A small contrastive image-text model, trained from scratch.
Model: 22.8M parameters, 64-pixel images, encoder arch poolformer, encoder norm layernorm, encoder patch size [4, 4], encoder depths [3, 3, 3], text encoder activation swiglu.
Training: soap at rate 0.0016, 14600 steps, batches of 512.
Rows from block 3 of the image encoder of a small contrastive image-text model, named by matrix and row number. Rows with one number within an expert belong to one neuron, the router's apart. Each number is 500 + 25 x the weight over its row's rms, rounded and kept within 0 to 999. All counts start at 0. Numbers have three digits each.
After each expert's rows are labels from the 100 images, of 14848, where the router gives the expert most weight on average: "top examples" is what is common among them. Only what is clearly more common there than usual is listed. The data: rendered rooms with furniture. In brackets: how many of the 100, against the usual share in percent.
# router: router (encoder.blocks.3.mlp.router.weight, 64x128, trained with AdamW), inputs 0-127
# gate: expert gate (encoder.blocks.3.mlp.gate, 64x128x128), inputs 0-127
# up: expert up (encoder.blocks.3.mlp.up, 64x128x128), inputs 0-127
# down: expert down (encoder.blocks.3.mlp.down, 64x128x128, transposed), outputs 0-127

# expert 60
router.60:517474475509512519518471517541497504478569544538507499463514492499541486499509492470492479509490486482449516531511499478475467458520529494495456491500514486478495480513493494505476461499471511500451552471524512473500493482464500472494490529470518485531481495505535518437489544487491491508497495562505482530482526488506477497543521545488495533473470532519509466492516536457504493525456
gate.0:464463506469514493549488478470505469507529502522504504495504525504455484532488543506519513503501490502510500494517524521451497485510522464561476533463474525535521521460488477442482473480524516522460521521532516497455545512514505476542495509474511493482525492465480480545486499496487448500529502528507493554516481540486453476516488477499483507468516463496455480504487488507528502516462
up.0:468465491498517504550491487486493467499504523522520491474493521517469473519509511493534524492539487492520517512520527525480521501516519448545457520481477490544510517471494471438492480481530498525452514520530517495448555528505507464532502502467521488476514496459477452526495479499497449479494477523514509554504454542492478487480519456483481489477521459499478473499489521518502501496471
down.0:510546482487537480497514499505525462471525487500521507501508477511505486533498450469508510521474491462526519493438492489492535491534492509505559536515501498507508510477463522475488474501496526449507465510473460495515521514474478516497480520512506501475538482512479505486492525534518465474543497487479441547510530506529481535472542501511464498503471513501515481517483525416537489530523
gate.1:521466489506519504474484505537475453512478508472469465506526514471511486481527479462504505496533469530473523537467499509471510510480506494498458519500512467497455513549467513500499469506453504485473477474461536498496502508575491523478523463508506499524461493508480535496495549458522506503471469487461526511501532542506494463528529516528488524520531511501433507495530484514511499541499
up.1:508477507511521522476477524523489452510493479469469473487525505484518480468506474477519525509508453523466524516452517511464492521487506502521455500519502468496464507552459499504501456511445506490473482475458525478516492505557498498475529471475496502515470491499488540488497532451516493489475480499452506516523515551487473451528515513536485499505528507480442515516526487534515490549498
down.1:496466495498525479514480523556470497479538480481523537465498485484497515480526489510475500491480489517551475475471521531471470483464558485487521492489521537505515489528508504517547512467487508492457483474513495506436499485483449537491511499517487526501506512484466476507545481503467528506489446482531523496484488505505481554566506462455532488497504466504494481518467482515474529500498
gate.2:499507485420498518511489494499453482482493532495427493531514486489528521501526483531516475479472493554519460567537508516514472476473497511488504487494489500517538506470493513486532513503473513485570523482505457509479516493470487514531485482552482475516485526514540490499485511550477485495503479498498505515462532506439491468508501507471521469498494484507480469526491515526478497469483
up.2:497535510484507487500548512476550483510478540526508510484469506485544450528531510480493459464525484451480522484480458472492505503548514513518520471480482527524500511496493536492484484480493502525460438516489529534465526481502509518508496489539518533504509465542492490484520468472477498507506563530498481464489479483513502520511484503482493512505507506433498497441483492485539532506536
down.2:502478514459483488505511504476505501504516493519535470506492490484484520462486489554547513451525488525528526473537508499495496520493476497470551474476506538510490522481538502482469508473472518514469489512511484521483516516518460477497479517505468527506493463498483442479593506474499545540515475508501490516489467472509501473501467493486535514535530482534521481527485494550464514481544
top examples: barrel (39 vs 15.2); arch (33 vs 15); largest object: barrel (27 vs 9.5)

# expert 49
router.49:464540527494503506519507521506514515480454513534494536553511536458504513491533524460522498498510488501525527498479475503463544518481543470466494455516497519492495504506470505541477469492520479459530506476484468498514493520510501453471469479530501471473465498522517524505487510516523551478546508472480509518519523543481460474457553460499494527499479448495497475476531504490484500524499
gate.0:472485523484507485509495488498461505517523469527504499541486497529510492490465534514505446525485500462507474509487470545489548533489558485525513492486529461519504489505529471494533478461527477458477493483495492522444489532522486522518521459507431476472501508464451515488486500462505474497497491508518507520513480475544504531490497510517513504472547466532504561469521516487508521530511
up.0:510493522486507479528476477469482518546520478502489511518503514528500504530473516513470451514483494476500503524460492510528543508508553501508482502525530517451486482532526502513532483447508501473520523460505488525461535518529520505501506444519491466513482517473451480501477481497502468526496484468492490542525514494530504518560494468530476481478571478432490510494474507504523475481505
down.0:522481497529516519475525492515490462523527539453490519482531530514475543488484546521496466514461491451500468508513525514516514508521484494472463509476494532496433492481508503513503462544526456475462522503531519507506530487475497509530522496513529519468473500494523508526516466518512467544510523501488526483470502508508504516494491549545481545512428472495520501519531497515503492530544
gate.1:540495496470496486503504505489516486487527504494509529480499483531462550482526481415510489524483471549525501500484515540492518471551504461471512507494478428560512510489490454471494484505509507520527505522527513491521525493508516484491516508472546521503517514483504500527532495524461492471493481472479539492534451529527476462482546510499487498499467511518486477467534498535511503471478
up.1:462505505522506527499501492512494517520490496504487481522513520466566478524485522571479503485527551454462486486525490446499484532470493533529498516516522559433495478488504548547493507480496487473456503489490487499491487494498493506490520503519446477501483490513506510481455508481516492531508504537511446498448528485466525521505458498499514489509533517490512531527472500481483511536519
down.1:550475497486501466496530527478501507485497526479521533515507535503527499441497533493508450527483497493525483478490543528507504458527496511501528517473486527535520530493498521467514475516532545481504483494508502413526485465516536445531484512461498510513516497464514479537498500458483507467499488461516463495498506516475491454454474502521487473526454516474504492478500511490491498522461
gate.2:485499491470498528513474511469445550511517518490456518495445520487466495538506481458500527506540471507479500519447490460489553483473492472540570507483484494475516497519504500502506507459509496470460586487515522501531510472501507446458505513523495496502465530463495515493508493483521491503507509467510496504495513494479463529472521490523465472506477510511484512473494502492541485476493
up.2:484513494460502513502495509459455535514525515509449514488458525504475495529504481458496530505526483513470498518445486454487571484472484491537572513484485501465525496525499498511509517453506506469468590489511529495529511471495508450472507513541481497499471528471486523501503491470518485499511519477512501500485500475483464528488522494514459483499488497529477514462486496497527488486508
down.2:519474483531513477535522515487545454530491488533504493527470448458522524487442470536532480463525500495494496460501479483457566504484494502501474515488487459526486497473513492518509474533532501493517505494461451549526444486506490494508477496541505469461524512497529479515469465494496499547477502486473486507515490496509499478510485531515494490486465442492471496490534493464507509517490
top examples: brown walls (47 vs 8.7); count: zero (43 vs 19.8); yellow walls (28 vs 8.7); wall colour: orange (25 vs 8.4)

# expert 28
router.28:485479481528486501553490474493571463519510487504516508478474472484530491481495480504476472509503479530498526490479497456510467494524509484511445481479515495498457474438521499464476526498499539503499509535490500474516527476539512550470495488514533459495503524504477487516489508535545492543526499487503462540500529486479505562495509491509500488515464512524540485541505460546500481537495
gate.0:497505520496483543490486493495523528469507462479437468496545501501465477536514502503469517474467496495510536499503496532465476474506496503462416529502529487543521517523505499539502538485474455491538512528440502496542534527519535487506507485482478496528491499488489515473500495497508493534522542515525532482480477510446532502484520512477484537510468514528523535511488473467513499478489
up.0:484521496539503433528487500485443500518503508520516510491476483500502497473468480505510555515506483493491515518470476488546525509492557508541554486491461529513493499465499509480534480512513492468478506529497494496447472505453484486508501510487498498487526516491444539486459508506555518467498455502471504524529526492567487466525521493487481505500512500513537507529535510517485504446497
down.0:527552452491476498520476472518458548492491524448452486477481498501533510490549511518490518502500519526482520531509473499479524525516548482465462519463492499522478508537526506524474485489505482506520517497482507532469511509515488490517558489493499505494505431494471522476495496504531499540474469516496491477441534523483524500536501482500478510480535490481509506490449470461531472521533
gate.1:484504506552451471502524534539551459470510545513479494518482485486486514545481514497497503486477507481509495490482493493525478484497522498455529539515477511519490497486482513489543488521508505501485475514535510490508409500505497544483489502538454501504520505492481544505493522532524507476499534527461490489524530532443480509440499498524483488535483519492534487512460505516486495508441
up.1:492507511568441481520537517517539469478507543498489481523469477489518496539481509500491485485483514502502505494482462480534473477502525499455510531517488502516491519485491527494546463520519518500498501527521552488491424512503487561514483493553475499529499492507474534503497513518526504490489540544476473481508526510464479519436499510523497485535481520476532485502456499511504491523462
down.1:494491486524488509509464481516523520498505490500505529523476496504504528486476519505444476533519486536435491533497535542438506498501500547494525498461503553499514486560497533515467504473542522476522484519486514504473524512505490501508467461468501527497467537516483452508433471526472460497517518496543511489499463503471511489524481559517508512540499512521512507509467474508502506490518
gate.2:524443502495520473529536456508465506503507498527491460494525450479464553464510519507533541470545495500502475502475525530505536475474513520461493499512483461519483529558506481519500483529466509526472467510490466495478538508515514488526534534527446466469516487492507494508503538452501485490528515474474470543533488491521512497522518509519519457500503513493518504471528524501500523475485
up.2:496511513468481494500503503481488485492478475515494470507491497497497504583467493502507503466504512471512496490532501490537510453480502530475495496515487494494524535525486526518520506522496483542535525543486525479450504517478503488517512516541473500514492500499431496480487519488490486508505527412436510480567526522504555479489516515509538468528502514473474488510517514552465489505491
down.2:463481506488488489502534520490466505505564484458502448431507552515489496481488484500472476450492525461536507444506498498513558504508529495476501469551491459479489534502494494562490513499468505503500484499495512488517516506489479512480528485491487471495502507589497478508511478522514456480513489507511521507538564494507460545512489512507499476488486489506499516513505487516485510498504
top examples: count: zero (49 vs 19.8)

# expert 56
router.56:486510541524525439438524482518467515514525508519529528477477489510501517449484480506456506516511505459521518519523517486501495465483454477526499521526511447476491473531479487521497548506510466509479475541509466504532518485491481471487487512461508516473485544546480494532513522479489492492479447503516486487496502490514540545520533461488514495503518518497544514522545544498479478498481
gate.1:513483482454486497502477523510434503479480515469485541463508495489501553484497529439504483472527503508507539514525482542506501487488507492439430520529555500494506491529534500530503500496528498501487499520524495526487505515507501517521507485466523483488475489488491493454530514490472530483524477494470531476595495481516497507503508493504491515523531481532522495463492467490508502462462
up.1:466526512535539518482531513500543525474527514532488460535499485488473437548522482498538501530469498491485497517489519469509471485512474507542551482479478458498483504434525480502486486491503491487508521498467492484503482474522485492496492516510484509532521501506472494570467497495537450521471471479522512522455463520494486488483510487530487480469483520457484518545504511482530516535518
down.1:490508504509522503493492542459483494494511550498533463455497484484500551519461559462489448518485511481504504494506461522506517471508519471508503506522478520515518461500509522545490497505507523472462488533498523498491503497501509548494514497525468491517515511506459456485588433465471472495505506525507526468491470517463515514483506466529482518513495491493508472506479517507481542450504
gate.2:515548481476542475463527522550464487505466532507518489487525517500545486457502503491465538482495508506482514497484438490489553524519481494501489505531510499515475478526527519501459513528458489493491469529526495480473509510518493472525494485535525542508489470489513515489488487518550464531475453497510455506450530461504535490466463437466493497530502529495486504496523507500509512487510
up.2:514464496514472508523487486447536495494557456499497511518478477490503506536519490526503479526509505476504503495496520454455499470492508517483504491486450524453496519480457489502515464477522503492486503495460521474543532535495523529504499512446506469465523500514514517509551475488455540493492496511481500502511516554485457482542488521521482523486513457518432479497510506492462481549487
down.2:477486521467503495491518531506468490479545526494510504445488564530483480516488506517513487529494520490487518487512487549512516513456534519510482518511547518488481499476494496482554530498487532521504499548529507477444526498515471496492533507595500540467479495515490494503500487521513525515501483519502543528510506480477539502531488557479521509491503498524538532489509495539477509459524
gate.3:505487477506534499460495487477505491528496505505462520478477514511496514499493461490491507527509508482508493489528484505491515486491484504543440526543541501491472500531443533507505528486534499542500467524500510493529472549483503511500476504497495550482439482497529474508463538530510570497509497559508478508507494462501447515525508494493532544475453539490491529501489470491507510503444
up.3:513532486482481499535495509498482466470509513495511500513523457489498481511500522515493508449483503524501504483488487479512486488514496509497539485467460491522503504496556505461496453522469498451514529526501512515499532440524482449528508511515486447534535528517481506502540438452529471492493515455485500505474516532507558498453486492523492474524531485507519472512551524528505500494547
down.3:514481502513510518489464470480520480514496513505552511513486494486484506449522501445508480489531484526530477488484531535512500478498532449506498496516464534510481472545518481500498540531528542477497490459509484520514503557504546525507489531450531552525506510509502526534508491498504488468492521502520513537530474510497516506502481446505491432557514464471496472477477506481481506507538
top examples: count: zero (100 vs 19.8)

# expert 11
router.11:454482513497480522500521498511537486503467488541498527476471465474477530504444494504464482468467500495457515475494541481520494503459501547448465508480517488510506464484485481518461544476552535521504514526477519498528541513496507516484516518500527463441509512515517468496487514500521515504514485442518487506511513493487510534503526505450481484468481501538546507542529535490538498503492
gate.0:513468528463480480508470458474520477519541464555459492526517532514486509520479478469522550493475489487496505495482480559495508517496521513464509492546493490495498501497511475494507511473502535467455519495524518521485523494485499490479486469556510482540534502513488491534491502534465525471514479524516483515513480467510471459526522514441520468497496457543505545449526492495516501463491
up.0:505514509540523530484528515536447519476509532455504490481493488485513503443535504508478457542532506465471507524474534481509433509487484476571531506460493508505495483503504499484499475491522460508521488523494524464513485488510502529536518512434475516489470497495515515480500519463536485541486517503489474484477515532483520520508481475535474546520499548473509482534469503491526497492487
down.0:558499478474482437524503503504498514493478547472500512492542505499502467481513469454531526504487519525533523529502521531530475506504510517516512491482580498491425479517533502468486473513510530466526507504511470491536480505579490484491514524469543545481470511470507490515476462483508524495506482524496494512513476507519475480476490506533489520477499468514494525496469513496524472502480
gate.1:477494493489518514490531507460552516500495485447522461532486495501521466503520473480480511496481518519487509492480473500519447556476543508454508475508503528566493510504510414508489497508510513514566487512494503470487492482476468478531507490483492501515513460492522497484487496502530516503475540512523517500481458534453486456522512505500532507512511490505470553500491496494565519498488
up.1:521490478474522508532497521503511494505484506498489462521539492445532510473508512536478518491523530499523527512487478552462513518481523536462522522469492499517509500494506480502514436516522476504542489504499457468465486479467511499535496525526475504464487474507538510491462519477548544486509528513500486510542477560414494512492511489510522516469494494486523467487485514470548502478494
down.1:531503507471503559476505506519504530522501484511503524553527514506511533496505524468501473465456493504445498471474492448525530497516489530510487462559512477483535493508495484516487505533494497487508546527555457488472493506462478452504493538518463490538493474491464530483484484499523500497512451544499477502468471479542505488529543501489501505537488472523502490503520523523505506453503
gate.2:505552506500487483488495506522533516450550514481546535459494513475504521429525501464534490510507480489496505483463518527496521507500498531532464538464492501497511490530514534482497488533491551515499479496499531512485466505519495495523486461483465486519494514517504537493518463470544485511467501527496495513471503506535480529529522479536502485495489452527515512533475491521497476410506
up.2:496511484509509538498554484495460546557465491536470453495515461511516472515508518534475487487472498520506498468512490484500486562506498492472542466505557468510479484496509474484528532481480475494506496507471461481530505486505489503456511511488524553507482486532508503508517541532501531513523494464464505466512459485477527480457464512484497515478523545473483492454506485490506531537514
down.2:512535532530519516494455495484503505547486508500512498483515509512479516490522487469503469495529523454507512522496484496532463484460541455536513503464464521499484499515513469481519512514470473496500528499532470534526483439494489476503492542521465455535535448552503509478520442508472462483486530459475534486520551507495495510487462508485508482509511507528509477504523453493469476495500
top examples: count: zero (67 vs 19.8)

# expert 30
router.30:524501513476466473491490481496484478528512493472558470474514521504487546526500511500517487483468502501497469515466491509480501554558522462495507477510491528543495513516490538529526466529503454458456459500527530468534506496512491504527509485548474524485489501467512544516491441499449506472477529533521525446528515520511516480512482488501497510485504483455489506466466497510471517500527
gate.0:517518533486468477492450473485571544503505473516505493462523479492537505500523456470481465482530523462481518494550430481476474508496505531473523417486515421514494516500502530529534496533514487488528461481519509466538487507475514516485505488507468501488473523504479501500483489483498503500487513498499509530501521506515514495485505502525513502484474525435480510507522500507504523520491
up.0:502528471486497500483513526499460458484550477533485485507464498481489500471498490545550503510430461503532491500521499488557522546480502487512486505509452509540532526490500507441491496480498501532456487496495509500495517492529506522514502532519535495482498505520525481498475498500516504445482514519531501502543453468506499498539519482503507495524552475538533497463442541487518517496510
down.0:531491509489509525489548540530466465516489525532528570511485497518460519534521484549523539553488505487526469493496538472532488467501497543511492512508500521506506482512510496521481510520486487502463505500506472504509534499468488516497513472560528501527485503499465492509479478476495495496475466491501528478503472483538495556480504522516563505524472504504460471453476496550526541518495
gate.1:521483520479492540524484504572524486489500508515493487516528499485428475479469500514487465442508487522482480506548509502496486482547504469468497468491470556486484525456456506501521554477510495529525480528478528493480464474518538548512515488506492458489494518538527493474495466524522534499516504498491532527473539472493485484484527466543495481502520500497514516484526512477478511514511
up.1:486539512500534450498463550533527461486465489506505450478498486486513508515477523497525472515485524497460467506512463453460524516467492502491502482514450509526520489490547513475492457487473523464481489525528473518550460468479497510547482506536520528496511479494514473489537511493480472518545501474498489487521489504524508516478487509515488454486529526507514469479550502512489461530541
down.1:497538504484508515478483499503506473500491552530528552528497546527470520567473493498467540501462525505480519489521509438517494545515521511533495450520514529496470498465485519505481487488519504465508539492523501497484485513469479463459480501451528490463503516508517510481559477477494494446507440490501521495457499497523492457515492497509508505507480523555502496499495499519480526477493
gate.2:474500474475492531515516505483521473513479529494461459455517501465519490434512523492509486483476491499472510462458466534508475517487474455480499516507493469545536488500555479529496484479507501510494464484525502489463486538487508498500548483514466490511543502533527487504536487513555527476543536523514481518545492507499529515450510517476495475537488498493517481496549508487525484487546
up.2:492494488462483540545512533462509460523484533490486494488518510476488466475506538522498473483497503493506507456445470536537476508497504454451478513505453481486532486495529526509493467484496529494487472480535500484450457531510498526467535462559463487491523514484522494464491498529508494467495557510511479502546509500462536498470501492494509478515488509472507531523530504523524486475526
down.2:512513501451499486488447536459505498477474534510518491443508482513527526480467509560505509521484516490530509523514521544486533506461483463494514484504514533510504468491546466525487495494508469502478536502514474508449477526506496486472520477515468531487514499509465527482534473492511537494479524498508501500467439486512509486491519500504519539527465509486517544485511499547547567483481
top examples: window (96 vs 59.6); door (74 vs 40.3); black walls (41 vs 8.6)

# expert 24
router.24:527528525483518487495508509473470534554462501486476489492546503504458468509494506481523545462496462482546494470544536465514488499485500482504490536524463462500460472521517508491519483491501505528535453488521484484544546538512456499518530535475519529478486492480502499513535503486516463520472492469476466476499503533481570486473492503484531500466534488488529483495520498507520480479509
gate.1:540453483455520480495480505546471517519540472528466489507494492472475498497539507540508495474465493506504499518505479512494478481529496474485495523482495537499539477487541463459501503498485520489429450530496518502511493519511481534508494502472539517496517523490464495518504476481498454500470550478483536496504497498444534481488485472540464497485515519549504493533471492488483439531481
up.1:470554507555482530500524483464529482480467531467533518474498505529551509511460483450497487522525512498494512485497526492494521518465503525501503471506500466510455507509462521527506515493503490512544538483505497517493521484512513463481506496546475472498478480512530511470487516528495548501529470520529473513487498495561456529512526516464527509507488475457500507484529514512530573473517
down.1:537479534493518544473542506529485484530468519490521476486524492479490556509500535513505497517509498481455559516467520476496538492482491505482515517528547465491538523500500493497476497516515466515528464477533511472504550490516497516525455497514488488466522498515501487491519498496492480482545521514487493448530509436530514524474466502509445529443498528455463478495502523504484502485493
gate.2:499472481489491492521521499521477485486516536452474518526475498528489484437466472506501493497447414489490507510503482473541483469483532517547487505535515482491482510479486523499516457481489547481521516451489542452464504497531472517504487508507513509507494496523503546493485470454528484491491529501482477510477513547493498503543491494491557476485533540472494499483489498460518500501525
up.2:492522532524516480494471507451512513506481479543500528477495498473489524570536508478502491504550585523473487498514495514499488532512468497463530493451499503509499488534507476514469543466483481501474453559520477505505488492498540484487495474494485497488509518508534472504505524560484498519511481528525500500518513441510492502466493495498478491518485514556499472548512516509510498460475
down.2:465485495497509499466486470499501503555499482496530482517495514522515486533535505497489470461500518510485541520475546459545498527500477530473496564514488523482513483491508500497530489446485484506436487477543515496527475534501504527482516491501490473501506507460473513469489492454520509491525541486450508446487543503478518503479513474436502535480519514463524508520526501527503463493533
gate.3:509529498500506518484552497467532461483487510502513501523494491521475501498510518506489489484555475505520497545538526492510538457483512475489483530536476518504469538470550493448547485505477490491506483477509519489491468537515520562554502509507461516502492485468450497535484487505461464524480490463518529483540503494509533478479481512517495514527526443490470505521486496534456497485530
up.3:459496518509524504536474481460495498492479526539514464499495496500502469475504516464499555501543511499505482473494506524508497520480491483534505529511514506499529489506476506541483537463475480513492537562511461477478554476509506458481543525514511520546487493468536486502491544494576498458558474503486484482509545508493486515489523514522498498489467495442466512524480518488488489518505
down.3:533474496519502462506541471518513485505503521487516507509481492469439485533507551514469531523514534470542502508514548517488545483495475525499511488527516516548519526480531486508503511484498483500492512539511535465524523485508524505483471457546473467481482487492529455486539478528502500487530427485505505523500513472502488455480498503480482519476508525444501513506471537536463475510524
top examples: count: three (43 vs 20.9); count: four (41 vs 18.4); lamp (38 vs 15); trophy (36 vs 15.2)

# expert 6
router.6:532481505505499525511546502519504494477504526485498499483564481498491496485488491489501488492484538484514479498481505453451491518486553512507463457515473519522538544509475484508519493549512470519534544501486509468517455468495483472493505527517503539523511485498501524547475489512487499503561529504474467458539467512467454468456509543458525505512493484498461486497524492529474534518506
gate.0:485444485478450563542508511469477496501537474512443508474501466510504492481488506531512498511501466515496514486496506438479484536473528488510511528527515505459509487488495498515480483500460504529524522520488511482511518493508465474476503488478487460475507512501531512492495457470515462496503463518477508480503517522477507526498543506457485509491538509545533548434557523505520532524508
up.0:504477494470456525516511484472450542515514459515440503474493470485520506502487502548505482486532469485490493494485529477463442504496527473514496528534499507500488478514512452522516485503458529530486530537468517498489501491510482504482502501467484501483533516514479505502503452447487460496502449513491490492511525538487533521471544489468486495492553520499501511455550525509538511550491
down.0:486495464494516537556502507478431479471501496483467516523499512504514484523507485550492503467463477506455496487454468490461513467517473483489465504525505520524521499505502569492507508491526542501500470478488498465447509511482495526513483450491475499471484504522499465515518484479507483517481515516487556530497559532483502487499543536465456528519507507528515504499461491495520471474513
gate.1:526506522542478498504468485478528538462506517523475479494537492526500475513488502530489486492457527509501489444537515510464468511497526427464531487505519521527506475511521514502527504503535521510464492504516504489453508544478490440524492474554499489532504490523526499509513474505529510514492505505543557495532493509475497538523508492468486500474470464473551487507473480503514510505440
up.1:517508509535454493487496515501527556493498496506496469480508489528447476522485513498478513496474528492500514462562530494462482482510527453457526510484524506519515480529535506502548513523525530510475472491483491489476527530446475462501504529526527508517495497488489502511512496505568517513543527503505520509514468504486472534532541484489498535484457502471540462516503522543537514493458
down.1:491508520502494490517465485489488516478487480479499498524514548526483499530456517503512514461498513468530516480537502523482478488484474475478466532515502498541521508466523499478493456527478544479466513531488463495492506502489532501485507476540513526537481481498541516513481464501507452463512509464494486466412496514520508518516472545545538526508461453526463520510483472533478495501472
gate.2:482481474499501524515473484464457549545508483480503516507517481509439490485533518480504528501506457486521493503490556462506514464524507477495503510470514506473511517531459473508493536502519506506555479502522422469500489525478499478465498474491470488534501520496504473515472479447439532526533523513498495518509514501541487487496492542513447530503504532491516462489525469484502509519496
up.2:493486477517511518522468484456470517523511476493482523535529479537440493442521511497493495497496463497528499497479558478487528466515497487480516522464515483465509514528455478481487508528531505512556496510519402457484494538485499482482495470477491479525492513510519495532471488482498539533544521518492499524499508509536469464534491519512457536509499525485521475503493494482499506514489
down.2:498495478518512500522506478454534563479495516508512495465495525472477509505526458481518473480497505504466467492490489476505520501509479493490475482534501522515548517450482497534483487478516488523552498531482473560547521504502558501517474494518448476499474494482469474508480481532481485539495483515482573531510470539474470509458487509529498488513480505479470480494541525489481531508471
top examples: black walls (98 vs 8.6)